{
  "norm_position": "pre",
  "parallel_block": false,
  "layers": 8,
  "positions": "sincos",
  "init": "trunc_normal_002",
  "one_sided": false,
  "batch_size": 128,
  "epochs": 35.1,
  "warmup_steps": 5340
}
Rows from block 2 of a small image classifier, named by matrix and row number. Rows with one number belong to one neuron. Each number is 200 + 30 x the weight over its row's rms, rounded and kept within 0 to 999. All counts start at 0. After the name is the row's rms in percent of the matrix's.
After each neuron's rows are labels from the 100 images, of 14976, where the neuron reaches its highest value: "top examples" is what is common among them. Only what is clearly more common there than usual is listed. The data: rendered scenes of coloured solids on a plain floor. In brackets: how many of the 100.
# fc1: MLP up (model.blocks.2.mlp.fc1.weight, 1152x192), inputs 0-191
# fc2: MLP down (model.blocks.2.mlp.fc2.weight, 192x1152, transposed), outputs 0-191

fc1.25,119,140,203,177,186,223,227,174,192,208,236,203,174,153,258,136,168,225,185,215,254,178,203,197,191,249,229,165,230,189,239,191,207,179,189,250,151,161,177,210,228,148,211,248,263,192,165,161,204,192,166,210,214,256,195,169,173,209,194,172,239,217,201,167,255,205,265,194,211,156,208,231,234,197,218,196,268,174,205,155,182,216,234,195,150,197,220,196,200,211,214,194,158,211,221,213,254,251,167,231,223,189,170,213,205,248,169,182,177,205,171,213,195,161,157,177,207,194,234,151,212,209,229,214,213,199,203,221,163,229,218,170,237,224,198,184,215,267,179,191,208,239,231,206,183,109,184,232,187,196,190,232,206,222,214,168,182,252,170,175,139,200,197,192,207,161,167,210,216,209,250,195,213,241,223,208,224,241,205,208,257,253,252,208,196,222,206,184,184,183,198,147,256
fc2.25,106,210,156,202,180,229,196,243,137,255,156,226,206,201,143,229,191,202,170,204,214,236,199,219,192,221,208,256,246,220,208,222,175,176,197,162,193,233,201,204,230,194,127,170,207,171,242,159,167,188,231,206,162,203,192,222,239,196,205,237,171,210,170,185,138,234,174,263,203,216,149,207,204,137,194,187,219,232,182,272,217,156,193,218,212,178,228,179,188,205,236,230,172,210,166,198,176,210,163,191,196,231,208,187,151,194,152,220,192,173,220,203,256,226,229,185,194,213,208,162,202,158,177,202,177,193,215,227,229,234,179,223,199,261,212,213,187,174,177,237,175,231,189,204,225,161,209,220,176,249,206,228,186,268,147,203,243,183,259,245,252,181,188,205,215,280,217,205,153,184,190,246,227,212,241,164,176,247,128,235,184,194,230,221,219,214,213,236,171,220,175,212,202
top examples: blue object (88); light from behind the camera (51); its colour: blue (47)

fc1.438,112,152,232,209,223,202,207,203,175,234,208,191,175,192,194,167,178,209,243,176,197,179,190,239,118,226,218,215,192,193,218,232,215,204,163,168,198,192,138,255,235,186,145,225,159,206,244,174,202,190,231,230,173,208,172,213,253,182,195,193,179,177,167,218,193,167,186,209,221,165,244,222,178,148,179,215,139,219,215,211,229,205,171,187,194,195,223,200,200,191,150,176,159,198,242,189,216,233,245,203,186,241,222,209,225,177,292,179,235,172,131,135,199,154,242,269,176,133,185,203,207,174,203,183,178,226,214,176,177,226,223,232,157,237,189,201,186,210,239,202,207,196,171,209,187,130,227,210,203,174,187,189,229,202,165,228,243,242,248,208,198,216,250,228,231,197,200,180,246,157,176,223,161,206,187,134,189,179,155,208,184,181,172,239,203,163,123,224,185,194,208,208,165
fc2.438,109,226,185,274,250,211,189,179,167,190,192,170,216,159,186,226,173,202,213,231,177,186,128,156,291,218,248,133,217,197,251,225,200,226,221,208,278,127,234,191,206,217,167,239,208,221,223,188,210,204,170,172,226,191,197,205,214,178,207,145,206,197,163,230,202,237,188,150,184,229,161,150,154,155,199,236,197,218,234,206,192,212,207,199,181,237,202,229,186,232,239,201,207,200,200,201,209,227,193,234,191,156,209,146,185,244,225,181,204,232,195,174,242,247,228,183,181,200,262,168,205,187,211,270,192,213,178,197,211,166,149,222,180,222,215,212,222,187,154,232,169,212,243,225,163,232,197,151,201,160,190,210,187,178,226,240,212,179,186,208,220,156,211,140,190,231,156,235,205,189,224,210,190,209,183,138,197,186,225,165,234,204,230,165,150,261,227,205,215,164,193,186,187
top examples: blue object (51); count: five (47); teal object (45)

fc1.450,112,192,229,153,264,164,195,223,157,155,215,203,217,224,201,206,208,190,218,186,254,202,140,182,175,252,216,189,167,167,210,197,191,228,179,177,226,246,238,191,214,183,193,240,212,207,219,183,185,248,189,215,245,153,173,195,189,204,184,214,220,241,184,195,166,204,139,243,179,211,214,229,199,170,181,169,201,225,186,199,212,187,251,232,211,223,231,137,180,179,216,240,204,191,201,237,194,186,225,214,218,201,232,165,218,173,214,195,187,177,133,175,139,209,223,221,217,236,230,152,194,156,204,223,163,147,201,205,191,211,205,241,202,184,191,178,191,246,284,202,233,200,182,199,201,215,199,208,149,205,190,234,174,176,214,130,250,247,207,201,218,199,286,207,148,212,239,278,156,179,210,204,234,206,257,241,234,158,159,173,245,230,199,196,154,170,204,180,177,246,245,231,206
fc2.450,106,197,172,204,192,167,183,250,268,154,186,201,160,229,212,209,243,204,198,205,202,249,203,245,215,98,213,214,219,251,179,217,182,219,172,192,204,157,159,205,219,214,206,228,183,162,193,192,225,206,210,258,205,240,194,199,217,190,190,190,214,196,235,214,215,182,176,223,171,240,134,169,245,239,184,213,195,189,192,197,205,192,201,187,265,239,226,258,187,181,171,242,197,220,193,197,196,235,189,169,217,231,165,218,233,213,195,186,185,205,267,192,267,172,192,216,164,179,149,240,258,211,208,200,223,218,140,242,161,182,174,223,205,147,177,170,165,179,207,228,219,254,213,208,248,214,180,196,264,213,169,233,223,171,151,189,168,158,231,203,165,224,215,229,247,228,203,185,212,179,233,240,188,189,162,171,202,165,174,148,198,242,243,149,193,156,218,237,213,223,146,182,227
top examples: red object (70)

fc1.691,110,164,208,199,215,172,214,218,206,173,176,233,199,264,166,194,195,155,290,220,176,172,109,210,171,248,217,196,244,156,203,191,201,181,226,164,241,217,213,238,194,178,215,218,178,197,196,197,207,266,203,212,197,238,227,215,228,225,175,253,127,217,206,194,237,188,216,200,137,217,216,197,214,168,229,196,223,199,227,218,168,208,241,202,209,198,182,179,184,172,212,247,190,202,136,206,215,154,226,192,234,236,178,216,195,152,199,138,182,213,247,200,209,198,168,236,169,176,152,212,176,209,198,145,156,154,184,284,185,209,148,218,205,228,227,140,219,200,214,180,205,221,217,199,204,172,240,214,187,107,173,224,245,167,177,181,223,184,206,190,218,240,191,159,159,200,213,213,187,189,246,169,230,216,190,169,198,197,193,182,244,206,196,199,196,191,169,224,137,202,211,249,244
fc2.691,105,169,199,181,187,157,211,182,184,171,170,172,241,184,199,199,223,186,138,203,218,220,213,158,179,158,199,256,187,239,163,194,206,160,187,166,195,215,201,185,216,123,185,195,175,161,222,165,205,204,180,222,201,201,216,263,130,238,173,142,218,215,165,273,147,191,168,227,214,134,180,137,210,223,179,213,250,222,230,198,209,187,189,167,255,214,217,232,158,216,180,185,193,164,255,220,198,231,205,215,199,202,197,243,196,222,161,156,182,209,228,201,216,201,210,211,158,156,221,210,255,164,226,236,197,213,244,221,168,209,236,222,237,200,194,213,158,164,120,228,246,183,203,140,232,184,208,194,197,233,212,239,229,209,176,202,212,261,245,250,227,146,188,216,203,200,232,199,240,222,194,231,199,162,196,185,187,209,195,210,202,186,250,159,210,175,200,202,229,208,160,155,263
top examples: blue object (89); its colour: blue (42); disc (29)

fc1.580,107,205,230,192,166,216,163,190,201,222,229,213,219,215,208,279,133,186,183,185,198,200,187,228,196,163,182,226,171,197,161,218,205,241,202,180,223,176,190,179,204,203,167,158,219,192,220,201,209,176,213,190,190,177,197,228,189,186,242,202,214,160,223,224,176,219,258,203,227,227,202,157,198,176,180,234,177,232,149,136,187,173,220,179,194,249,148,203,182,205,167,192,211,132,215,196,205,189,235,262,168,180,217,196,232,199,213,226,231,203,174,190,177,149,165,259,191,242,200,229,184,265,171,239,238,232,168,199,209,183,205,223,231,195,225,214,270,226,184,170,212,204,228,177,242,232,184,199,206,188,179,160,140,180,232,237,179,277,178,236,217,148,194,197,240,238,220,165,148,279,176,215,211,173,189,215,164,221,129,230,169,173,256,187,218,208,252,226,201,246,178,183,255
fc2.580,106,229,211,154,176,222,201,216,245,169,212,200,217,190,175,194,271,223,194,186,172,234,195,271,240,207,244,238,231,144,216,152,225,182,144,197,169,178,218,165,230,176,170,216,182,240,221,177,172,150,184,216,217,231,248,220,167,204,215,169,198,210,195,207,175,273,176,183,180,198,183,208,179,177,194,212,173,186,262,169,205,212,140,150,265,219,217,225,221,177,174,190,252,167,175,185,223,195,181,168,198,163,189,190,206,153,175,156,203,217,222,161,198,191,204,214,191,192,260,279,159,152,202,254,172,185,217,238,200,246,244,164,221,184,185,228,179,216,208,207,216,214,265,174,211,201,235,156,189,232,180,184,224,162,207,196,260,198,209,216,215,152,176,167,201,202,163,257,257,195,158,236,179,145,252,207,197,173,194,216,208,175,199,211,162,218,235,170,204,202,221,231,173
top examples: blue object (97); count: five (44); its colour: blue (36)

fc1.348,103,187,193,181,242,140,226,165,151,227,234,217,174,184,149,191,176,189,172,208,224,163,157,251,188,244,193,195,231,191,230,193,201,184,202,207,204,192,170,187,218,202,177,232,197,244,227,182,248,169,189,271,148,180,161,214,224,200,187,215,215,184,215,201,215,163,191,220,214,174,179,144,206,182,249,219,123,195,210,230,170,204,137,238,233,176,197,190,215,197,166,275,190,165,214,192,211,194,179,180,211,244,242,181,179,200,215,148,239,232,199,155,152,169,211,217,164,148,247,184,242,183,202,211,158,198,218,224,219,163,173,188,211,236,190,250,247,221,201,193,195,202,267,203,222,192,198,202,223,181,180,177,198,202,204,174,264,223,209,204,159,163,207,214,169,223,242,207,283,188,215,187,214,202,219,193,190,263,227,249,219,123,132,211,200,198,158,234,180,176,155,166,167
fc2.348,104,210,192,257,215,171,183,209,223,254,239,189,197,187,185,179,201,260,135,163,217,209,191,206,229,180,230,237,215,202,245,164,196,221,257,206,237,140,141,173,169,186,205,160,172,198,216,217,218,212,216,112,193,135,205,177,222,184,186,221,191,244,227,230,236,223,242,221,188,206,208,196,180,195,124,208,183,196,204,264,235,165,211,191,201,202,178,272,188,220,225,221,210,208,261,218,196,199,170,236,211,196,214,163,242,242,207,219,177,184,219,171,248,226,192,189,157,195,189,179,207,235,161,195,211,216,195,231,192,208,166,211,217,252,230,219,212,109,223,260,186,245,192,204,230,195,253,204,204,208,208,238,202,209,180,242,206,196,217,199,193,162,203,121,163,182,195,223,249,188,190,146,139,178,211,195,135,197,233,206,226,159,203,180,165,194,173,227,196,198,208,245,200
top examples: blue object (84); count: five (57)

fc1.244,098,187,212,171,182,200,180,218,151,208,173,256,215,193,200,182,179,166,225,182,211,193,164,199,140,180,232,155,197,197,237,237,235,217,178,201,194,226,208,160,162,151,236,189,249,209,260,165,212,221,259,240,176,261,191,188,173,247,199,209,195,185,172,185,217,244,206,220,157,236,239,188,253,186,233,188,195,209,207,166,195,195,256,216,218,180,163,184,159,178,239,192,192,204,162,276,164,191,236,196,237,219,209,238,225,179,172,245,225,190,223,213,198,143,154,210,153,198,248,180,200,233,196,197,217,168,180,187,174,246,175,149,224,162,196,158,229,175,205,209,237,196,219,193,193,201,171,173,94,173,208,225,150,185,217,205,217,161,227,128,154,189,208,184,201,229,198,203,184,234,204,184,200,261,216,141,222,155,153,217,178,221,208,136,169,200,176,195,207,216,213,224,228
fc2.244,103,177,218,232,219,172,166,272,188,187,175,184,204,166,167,182,206,246,125,183,211,201,255,185,197,239,199,236,181,219,181,225,150,177,171,183,220,200,213,196,209,216,165,223,152,189,191,190,223,215,207,253,133,205,201,258,225,215,218,226,251,186,175,179,188,206,240,251,287,188,190,220,169,175,182,239,179,220,229,223,281,214,195,135,187,201,234,208,186,192,189,210,191,233,216,179,209,230,169,219,197,219,200,169,190,180,186,153,185,253,247,165,222,215,237,235,198,176,204,151,212,177,229,242,180,208,195,219,224,192,222,230,177,228,198,195,185,234,195,264,159,243,252,172,192,235,212,158,173,222,199,149,182,227,199,215,262,216,221,226,186,189,234,241,258,186,183,181,150,188,217,212,155,170,234,237,190,205,195,222,198,238,278,226,163,204,186,214,224,256,205,209,226
top examples: blue object (50)

fc1.767,108,143,236,155,186,174,270,234,237,223,189,241,213,211,165,228,232,195,207,191,178,187,197,200,146,230,166,224,196,189,195,188,193,208,217,225,216,166,218,242,242,172,155,190,221,259,214,203,218,194,218,156,202,204,221,217,190,213,163,225,255,183,191,269,226,251,202,211,137,247,192,235,202,141,197,167,230,204,198,247,192,174,171,202,176,196,210,232,169,227,174,205,186,198,172,200,277,221,170,128,260,220,194,236,217,192,166,201,239,262,223,227,221,173,191,238,181,184,179,244,135,208,224,235,184,179,179,211,184,220,162,166,209,248,200,138,214,190,180,176,183,241,181,165,248,205,204,193,183,213,142,188,189,164,204,220,225,203,171,159,204,231,166,173,178,184,219,155,195,209,223,191,235,199,241,221,219,140,202,137,209,222,212,177,171,175,187,183,143,240,235,170,223
fc2.767,106,237,236,219,169,185,217,201,174,144,159,183,193,245,176,250,273,196,163,167,208,244,231,210,196,210,235,211,180,203,237,180,163,159,225,205,203,194,213,176,210,120,190,217,141,210,241,204,183,178,200,164,142,213,215,221,216,228,184,199,204,236,180,225,177,215,188,144,204,175,184,168,110,182,139,217,219,210,203,180,231,204,224,184,186,156,237,148,158,223,235,180,214,196,170,175,219,192,212,206,216,224,209,246,165,183,209,142,190,171,202,226,184,201,215,184,206,177,198,168,192,184,206,242,231,216,181,202,190,223,271,214,279,217,207,185,148,167,176,214,221,180,269,173,179,156,195,157,150,165,246,234,222,218,143,239,183,203,208,254,249,184,240,156,223,228,222,223,183,218,190,205,196,185,185,186,190,241,187,180,205,231,208,192,170,165,175,177,209,213,277,179,217
top examples: blue object (45); disc (29)